A small class-conditioned image diffusion model, trained from scratch: 64-pixel images.
Rows from block 6 of a small class-conditioned image diffusion model, named by matrix and row number. Each number is 500 + 25 x the weight over its row's rms, rounded and kept within 0 to 999. All counts start at 0. Numbers have three digits each.
After each channel's rows are labels from the 100 images, of 14848 (inputs lightly noised), where the channel reaches its highest value: "strongest on" is what is common among them; "colour at peak" is the nearest of a few named colours to the mean colour under the peak. Only what is clearly more common there than usual is listed. The data: dead-leaves pictures: piles of overlapping shapes. In brackets: how many of the 100, against the usual share in percent.
# convs0: first 3x3 conv (model.decb.0.0.convs.0.weight, 128x256x3x3, standardized in use, each kernel summed), inputs 128-255

convs0.117:520480505491460507501513492493568490511521489493495496498500496492493506423546496519506431512492534483518475434491486568489469472502471487506460560526521587491481517525499509504519453516554447510497505530539526477519503546494516493485497543503506506451462527494571499460411497509545478499512489501504518510491533535550489467491479442427481516567498483472516498530473503509530540429512
strongest on: grey (91 vs 14.4); flower (35 vs 5.2)
colour at peak: pink (37 vs 8.6)

convs0.116:508489497488488483496492494494537420473525491488497490435494484474481440529501499446498521505528506498447506506509478521506526539477410509526481457523524585495494506481422489479466495542577470507473490485567524479597547502498520513525504497502488520460519502499510475572462500492443525596513528500486473495491466478544513445494525520499477486530491491518601495518529554465490462498528
strongest on: textured (90 vs 40); dark (46 vs 13.7)
colour at peak: black (40 vs 11.8)

convs0.51:535473527461520478480489486481516522522515511481478483532492476448511505535525471543529534497462488476501501548526468516486550562471446520505507548507476509472526524508413485485557517536522552489465504491518543543511502529473477492527482512486456483502522452537485466517478455477472477532507511489552537509485447463509463537473543525525463545491472481517519477511542540480488503519459
strongest on: grey (99 vs 14.4); textured (77 vs 40)
colour at peak: black (81 vs 11.8)

convs0.11:523440512489526471494532487498497574470482498477488487434525489488492501489489455420494394500485489494492499491469496488489502530498488477488554568516452506492505498510505491380558525501457535517507506487551510501498433515489468491484501506492515492543497497473521512494416492506573495538513486489555482531566530506498492479484523514524484496485507512527469477506495545511509451574454
strongest on: earthy (86 vs 14.4)
colour at peak: brown (71 vs 28.8)

convs0.12:470541448497533494501477528506514568490503634504518502506472522512496559497475491445466527532457506508500518582503505504497496454507504501504456444476463558501508495481439493541527481472539477509513502465459490496489478510517458482492519465511515504486560496453458471512516507472513500527533519501504522508485553528513518472531515535572529447493520498479480496467521472527510528478511
strongest on: cool (59 vs 14.5)
colour at peak: cyan (43 vs 4.1)

convs0.19:477558515505501500541465520513497563535539540506513502581486517494549545470540468454502425500463515495468524542481502507506487520497550468471525467473475553510493502484543478505526425461580484475510497514498497480507433454499472484496498498509507491511542508480433511514529504509541497484515544524460550516498519534503507489463433510535522505464496464483519515472523506546496548480510
strongest on: grey (72 vs 14.4)
colour at peak: white (40 vs 3.8)

convs0.31:480544490493578489498487521498495581489517528497498489561517497494482538533517473470490468491457493488455533549529492487504496507504464477482517463481463514490518513465408484515527462475516530482508530488471541507477482464500464522508499503503501509478524485483427478432524487501544489468503516495473532489520480486504493511483431508546546516476515507531462504458525506544520503650511
strongest on: grey (65 vs 14.4)
colour at peak: white (43 vs 3.8)

convs0.124:470478507485510486495499508478535516507465534480495489531469481485483451532507472502493471470475491495509516554466496507508516508489504501522459444508480533511479469463444478508522539474546556513496488515503466527534491507503489496509495504508496491456528482549442456534458503461516526558493546489531508527513490518525511479555534534527513522550508505487530481522523534517499549389534
strongest on: textured (100 vs 40); large pieces (99 vs 33.4); shaded (81 vs 50.2); cool (50 vs 14.5)
colour at peak: cyan (53 vs 4.1)

convs0.37:499480493504471502506467518521504506494505469510509513484524508508502453516481499445505500501507513516544538447541513494524501481516498501495501531495502499525502499474518501497510484520493518507521506510453510492488496476523510481477518487524519515527479528484498494503473513527471504490491495497544485542511527479493521456499510510455517525499508494520482512466477488520529498539484
strongest on: pastel (99 vs 14.6); textured (68 vs 40); small pieces (65 vs 33.2)
colour at peak: grey (68 vs 19.3)

convs0.126:506494524510477488494534499497505459533557490500493500497467498500495463514498511529501499482505497495471478508476501491496528497474469498511490475513500520479476498472461512508471464503542495498513503478586532514517513516496510502525494490508488511485513489440495521513439506506527518511518496500550461481482431439498519502477547519516504510498511508489524505547548526489506510460589
strongest on: textured (84 vs 40); grey (46 vs 14.4); dark (42 vs 13.7)
colour at peak: black (59 vs 11.8)

convs0.98:510443454503496513502486492514536475524476492492499516458511499508460511483446517486548511517532499506509472530529504529501487546483463513513512518533523537512502517459567510474506478532526489522506512502528477491491521529504517495448497501490505492472494503533503507559451502489535520572505474512554508481536518512539504513485492458463491479530504494478510511458495489500513494558519
strongest on: grey (37 vs 14.4)
colour at peak: grey (44 vs 19.3)

convs0.15:478459468514464539511453521528494523475508445500502522447522504505531433463506518431517533487524508512488524508533521472522490428507517542502503488519513540497516492466472515520511442478538501519528479501502539468506536508534546493509533453505530507499521524484546518562498515539444527488524491541526453537493452469430512480492513463440533500492486531478471526458504452526506486574493
strongest on: pastel (83 vs 14.6)
colour at peak: pink (61 vs 8.6)

convs0.80:521476468499515512521506521519509539474454460504502513510466518504502492559473518458529483503510511510520515491530508515517506488510471531495491506495502459531496505554508510490500483479435502529523527546529478484519502497535487474473551506530534524522516521512558521547440542508487533467517523515615487550538479499488525491630391425511521508495518499455496522449484470507496464511488
strongest on: pastel (75 vs 14.6); textured (71 vs 40); mixed sizes (61 vs 33.4)
colour at peak: white (49 vs 3.8)

convs0.118:510482488506482492488530456501510501498513486519520494483508498495494493489477545473525510531516491501470483504471512505490511504493539489493515448505537536499486500480497517490500530517515499520515504537499519509508518533498549509501519472514501505509528500484513516517433504509512529507533540516495447484480455433492520489506504488492479516495505533490517533535521526509487522438555
strongest on: pastel (50 vs 14.6); grey (44 vs 14.4)
colour at peak: white (37 vs 3.8); pink (30 vs 8.6)

convs0.36:472505481500480517493488508491501517483483472497503486503525481498510437533472534456554518504514500487460482483512482478485443528482479519526538462541549514488525485507445531543489428476535521521498495478389485452475529465506550565553479489495490489477509501540498517485525481497551532493522533499613488507514468485453490513502584594511534479520483541562464485479442431523512542490534
strongest on: vivid (100 vs 14.3)
colour at peak: purple (40 vs 2.9)

convs0.100:495467503495554505504436489513505559513518490507510511441492510516480434530483503479585430463535500502472496487439512512506538588487498469462487498536511523498516497470487515495496521496498460463495502489497469464516524417492545526482503482499506504449509504526551445548479498535471511556485511489512614460511503484476500506493503546456516481504496482479532495466543443489550457507491
strongest on: cool (85 vs 14.5)
colour at peak: blue (79 vs 6.7)

convs0.79:529506487491523498501521495506466536531484484501490505521514485482428491486503518593504503526530488488513490522499488478484511474494508505477499535510513480502463506508504525469504505497487498493480526502531470543505520544499496472458483487479480500469535483545489519595495494509461500491500556491527472494515484501501481573546494474520516527483473487474520520462580582501458441490497
strongest on: dark (96 vs 13.7); textured (95 vs 40); shaded (77 vs 50.2)
colour at peak: black (99 vs 11.8)

convs0.54:525505537475508490509451507513513541522544481518514500558466481504491535472529455504520497512440444515505489499494499452492519505479494455463495481453459516512527472543522438484512433477544471502493479457441508502437468554498478531504494483490510495523466480492513495489517493494540478462488489481444531501475487444460501509513451448480505532441518497461478498518530522544483520530521
strongest on: grey (83 vs 14.4)
colour at peak: grey (43 vs 19.3)

convs0.110:504476451499524523513515508500518500439452503485516490470539489503502499495431479472459606480488495504432526494503499510495478466503486522533476464492471533514462483505500491550478621488497502497496524523585484481534495500492472535522510473518495486520484489466487487450476493482503518503513531507402500574535488471510519437485525555498501559504482513550475507488509456516498513530528
strongest on: vivid (46 vs 14.3)
colour at peak: blue (46 vs 6.7)

convs0.93:490552485505513472493553512497467508535487539488501494486586497491535496479575531441462490491509503492496496495482503493491513433512498482511556598475516545490514482497496501488495512509511487503494487521581520555475493546482505510491499566479470484515482505559512545509497477483489484498482532498511484533506545504427477568493506517555500463476484471511464476515502479500490495473532
strongest on: dark (68 vs 13.7)
colour at peak: black (34 vs 11.8)

convs0.104:490447515528437511482520490476522528499534502474498488426509486460522498530482596462538502501584471475447505486472478490476490519475470532536511477549554585462490496555476551499503498506562456508498477513497486505496536491470560522517488481476477479445518488535548481516405481467489533487501569499415452474474467453450475509487507552531457484524472539528481488553498517526519549482495
strongest on: vivid (100 vs 14.3)
colour at peak: grey (47 vs 19.3)

convs0.32:489449512507498517509449518527519508474497475506502511499502510512513493505455494534507555508484512500527515522487507530516483490521504532504504500504507506511532500539504519513472502492482494506509496545455493497548510479519494512501514470514511509518540523514549488504481509504496488485503444519531535518481498496490507404483534520475512513506494493510518516494427460496493490468448
strongest on: pastel (100 vs 14.6); shaded (100 vs 50.2); small pieces (63 vs 33.2)
colour at peak: grey (88 vs 19.3)

convs0.96:478438487513501511513446487497510473497533525517481494425518490493504496473423506538533477451512510484474492465506488502502529471499545493478525473515493529498499509532542517475471495574472455488515531536425505549476494461495491564506506525488511504513464503570563480482506497496516466483532442484421529514597521500511505531514508509449527530506504526469491520521539473500498545552463
strongest on: dark (54 vs 13.7)
colour at peak: black (57 vs 11.8)

convs0.61:485477481503454508481519505497499454481515520500500494489482502495495467527477520539511550485489496504498505494536509483497498468520483506496501526491526492505497517488436485463466488568510530485493518497569500648476519477512510506552493542493495532543499494555501483525583485495479505450461499483471488485474566466485494524493522551493526490487491489518487492506436552445452487523462
strongest on: warm (96 vs 14.1)
colour at peak: red (95 vs 3.4)

convs0.76:495530458490506491484546504488483499527504546493510510522543497485571489467525524500535496526524479496508510477472499490496516496490577501529589485533524522482530482478512516547517427533518542473489485489492432509463531485490542540537503552503489489506533476512508491483514481496491506522499499502487492430490486517464475505458592481519468431438472528513444479510506449481515529479509
strongest on: dark (37 vs 13.7)
colour at peak: green (41 vs 6.7)

convs0.94:464545524499531497492494498497476505486511477483495497522614499495531503512521510420509494486521480487507504507479484490489524495499536508526519497490513521489493463503564503506467486490502515508499499500481456495474491492510526548492506522493501509471531520540562506523526496495452504586519523513511525541503529471501512448472385506531500481483500509488508514556569434470436481502545
strongest on: cool (76 vs 14.5)
colour at peak: blue (55 vs 6.7); cyan (26 vs 4.1)

convs0.16:557432533503502499504532514511501552536508430520510514472490519502479466487470508610474468503526515509510531462484509505495534578510531520505452474496491473527498529466560514505515547454465544499511514541564510445485493462504500477484503428499491506525436484418529496485458505515517504557501496490532595508502487484492501462511519498504484511484501473527491501541505515454547456542458
strongest on: dark (66 vs 13.7)
colour at peak: black (67 vs 11.8)

convs0.66:471563466505535476517588511499465429526504542489495503489490505507507527474545509439488475466524515482495508439460507471509470472529528447476494497500496511505467485506571493540503514515512488505519512511632453545518503523497533487510506543517511516524493517505505484513548500501428500516485499521499512470504514508495506454525467488508525485464517487482523505508497513502488493482517
strongest on: grey (63 vs 14.4)
colour at peak: white (30 vs 3.8)

convs0.6:502484531475405499489433499489510491516532496482497491531504485483494588488561454526487489520452470493502488461519484492493485530498492490478463592473463522495484490575520479474527481435548477495478466518456511423504467529476502445531475480495478471505488482486513515503522498501474460510507524487481491524470447465493482503527514474506491532504487519499508481515441469606466495553517
strongest on: vivid (99 vs 14.3); shaded (95 vs 50.2)
colour at peak: green (30 vs 6.7)

convs0.42:488488502511505526506465518514485491449528497511511534485475521536518500431502530565508546448522512519492516456537505491499480510538504510503448542486534488523482482504495497527448466439501527504531559476459557560477492501527506556482520550503512524486534511503465514457445515530524531479493459513459533530441496448492518535400450505539579547458514515515467525482505513493497532518522
strongest on: shaded (100 vs 50.2); vivid (63 vs 14.3)
colour at peak: purple (32 vs 2.9)

convs0.108:522481513519568526502601517527495516532491483518490528383528533524481477526445542517524431520573529513505540475522512517516500465526527513523518510518533474525579531466528538486519474505481536511523505509536511518472535497527509516504510456510520516523513512534474546445424522517567553461505477511519507526472455500506487521498432439429478522510516483464499504482509486474485483470516
strongest on: large pieces (78 vs 33.4); dark (37 vs 13.7); vivid (32 vs 14.3)
colour at peak: green (68 vs 6.7)

convs0.2:513488492506545516505510493507512497501494493508514492500494505505475524508534510559515500500504508499550496588504518518514494518497483531491510454509502479491481514498426523470485541511526524496505504513505516553542504466508471509482502524505500517500513499453496440514495507512505491523521508512492519516526476469535510521516541514499488518473502483475518519513531527482470466538474
strongest on: textured (98 vs 40); shaded (88 vs 50.2); large pieces (86 vs 33.4); pastel (43 vs 14.6)
colour at peak: white (52 vs 3.8); yellow (28 vs 1.1)

convs0.52:541522439500547499501444503506529457517525530500503499447506503495494459540516484523520506535502484501512512491510486541477514489495549503503479525503480515494509508477467473484512486496504489485472504497375558492460481498478471497585473539496498493446464483505503499522535492472522513502503492469455513434551526520532503519510493522528544534570490514506510495497499541498510537493486
strongest on: dark (91 vs 13.7); shaded (83 vs 50.2); small pieces (63 vs 33.2)
colour at peak: black (47 vs 11.8)

convs0.14:526465509511533501495484497501489529508499494511509502496486505501475501518505508471482491507513516504528521514538511503514494534510503519514506532526502505504521523495482524498513502477508577509505514499481526514492509498500501491490493486505509496468526501488449468510479510506484503534510480508486448506515494503516504540497525498526523485512511509501507506457531509526505495582501
strongest on: textured (71 vs 40); earthy (37 vs 14.4)
colour at peak: black (71 vs 11.8)

convs0.99:507486464475461491482533489494485512505526507504478481496501491469460489499522505518509525484516503501492495534472480516485461503494471498504508547494507517496467514549476502471514598525495488499472475513596481520509498533464513519496477521483470492469508489575486501583444479484477512493475496491515439453503479457475461494553614521552483478481484468495497485494517595451481432525489
strongest on: warm (48 vs 14.1); vivid (46 vs 14.3)
colour at peak: orange (26 vs 2.9); red (25 vs 3.4)

convs0.77:496533498483553496495405493498482511520469495508507502489522502510496527498521493486513494517494486491531497462496505496497532501479541493491527486509497501490510495520448506547510482471502479496504489514489476397530490496487519520455512433488508484492532498510492509478511515523460496519505499499588579500541479530488507539529520498507505481489494493516504492466577492511530500498508
strongest on: cool (93 vs 14.5)
colour at peak: blue (69 vs 6.7)

convs0.18:496524481516504514476521492481482485516495505482493498498547488484509530485478608430603496507553483484472473509455484488494483481506492499525572442567614523491469489471468557497475501547505473513506465473516471516487594485494586608509494509486486492484502476489517485475474494505469548527507502508494489466554544541482491465488410494462510478469485529478531513506535460498483518472508
strongest on: mixed sizes (63 vs 33.4)
colour at peak: pink (30 vs 8.6)

convs0.22:484476507497535508496480516487470502511492544491498500505524506492490456474597492503461545523494553501566486503526496535501460492487430508518530549522501403506516524515515517532508502526430459512485516499496523483450490521527511483444504401516503506499490521460506565429577512514503501418533451524511427519551523504537494542463485512530512512527528493481488494501476536501486480488493
strongest on: pastel (55 vs 14.6)
colour at peak: pink (52 vs 8.6)

convs0.43:555477519499424499500486486495480482516515460482496486513486489504476501438486504534478454490470486494473493526506497506491423471487433507488475496497493453495497532445446496458483479445471506537540535512616546484491497517514542475502507501517535518535515535361505542494543528509541516489535522517598461529515501480521526484571478456508540518516515512494512520523532464534510509532537
strongest on: shaded (78 vs 50.2); small pieces (69 vs 33.2); dark (68 vs 13.7)
colour at peak: black (78 vs 11.8)

convs0.44:525478520511501506519475504506503507515494444513514505523483515520506487528475507598499509483509501498515486450472510484510576440507537505495414484475500499513480491479533498528481495537495479513481519514475519479464519531527502482520499449512505522542488538448452520543521513514552491491488488505415483487483497498469512527489511495441476516508506474423485510562467520478504494500496
strongest on: grey (93 vs 14.4); shaded (77 vs 50.2)
colour at peak: black (46 vs 11.8)

convs0.112:497429494490461521488512509472574470495481453489489484510498507479492476490503495429497457503502585479396504492505476613480524464476519515542466507520492612489481541479495510473537487500553474497493492525542532508531502522486503474492493463516489494492484483481492522595451499502462522486532540520465456520520507475548494530518495482452507522615493500478531507505501542559492512514546
strongest on: vivid (87 vs 14.3); textured (81 vs 40); shaded (77 vs 50.2)
colour at peak: green (59 vs 6.7)

convs0.56:448519512519455515503445512519512549512541478546526543515449519514516515448473497486500476506509521524534519458498525514521506501503524521480467511521520515520531520501484514470510650448499477490515492517543527488484483469495520501488538523502532504487477526437529519466507530506514489494519545527365493532425470507472519507497591439490494493507518492447509525479490445485472488444514
strongest on: cool (55 vs 14.5)
colour at peak: cyan (38 vs 4.1); purple (28 vs 2.9)

convs0.0:501437504520583504512489504514471533508464540500508503479507506522481468460502536497511584509548519507514502546507504494511571529509483500506457510535526463517476504480492522527523581526462516500514540516514520532548515561515526534459519446506512531518549505463500521459442495527530536516523458521482509540552531479521520472471483443533513528470529496450530519486536482509481509515485
strongest on: large pieces (61 vs 33.4); dark (31 vs 13.7)
colour at peak: blue (39 vs 6.7); black (31 vs 11.8)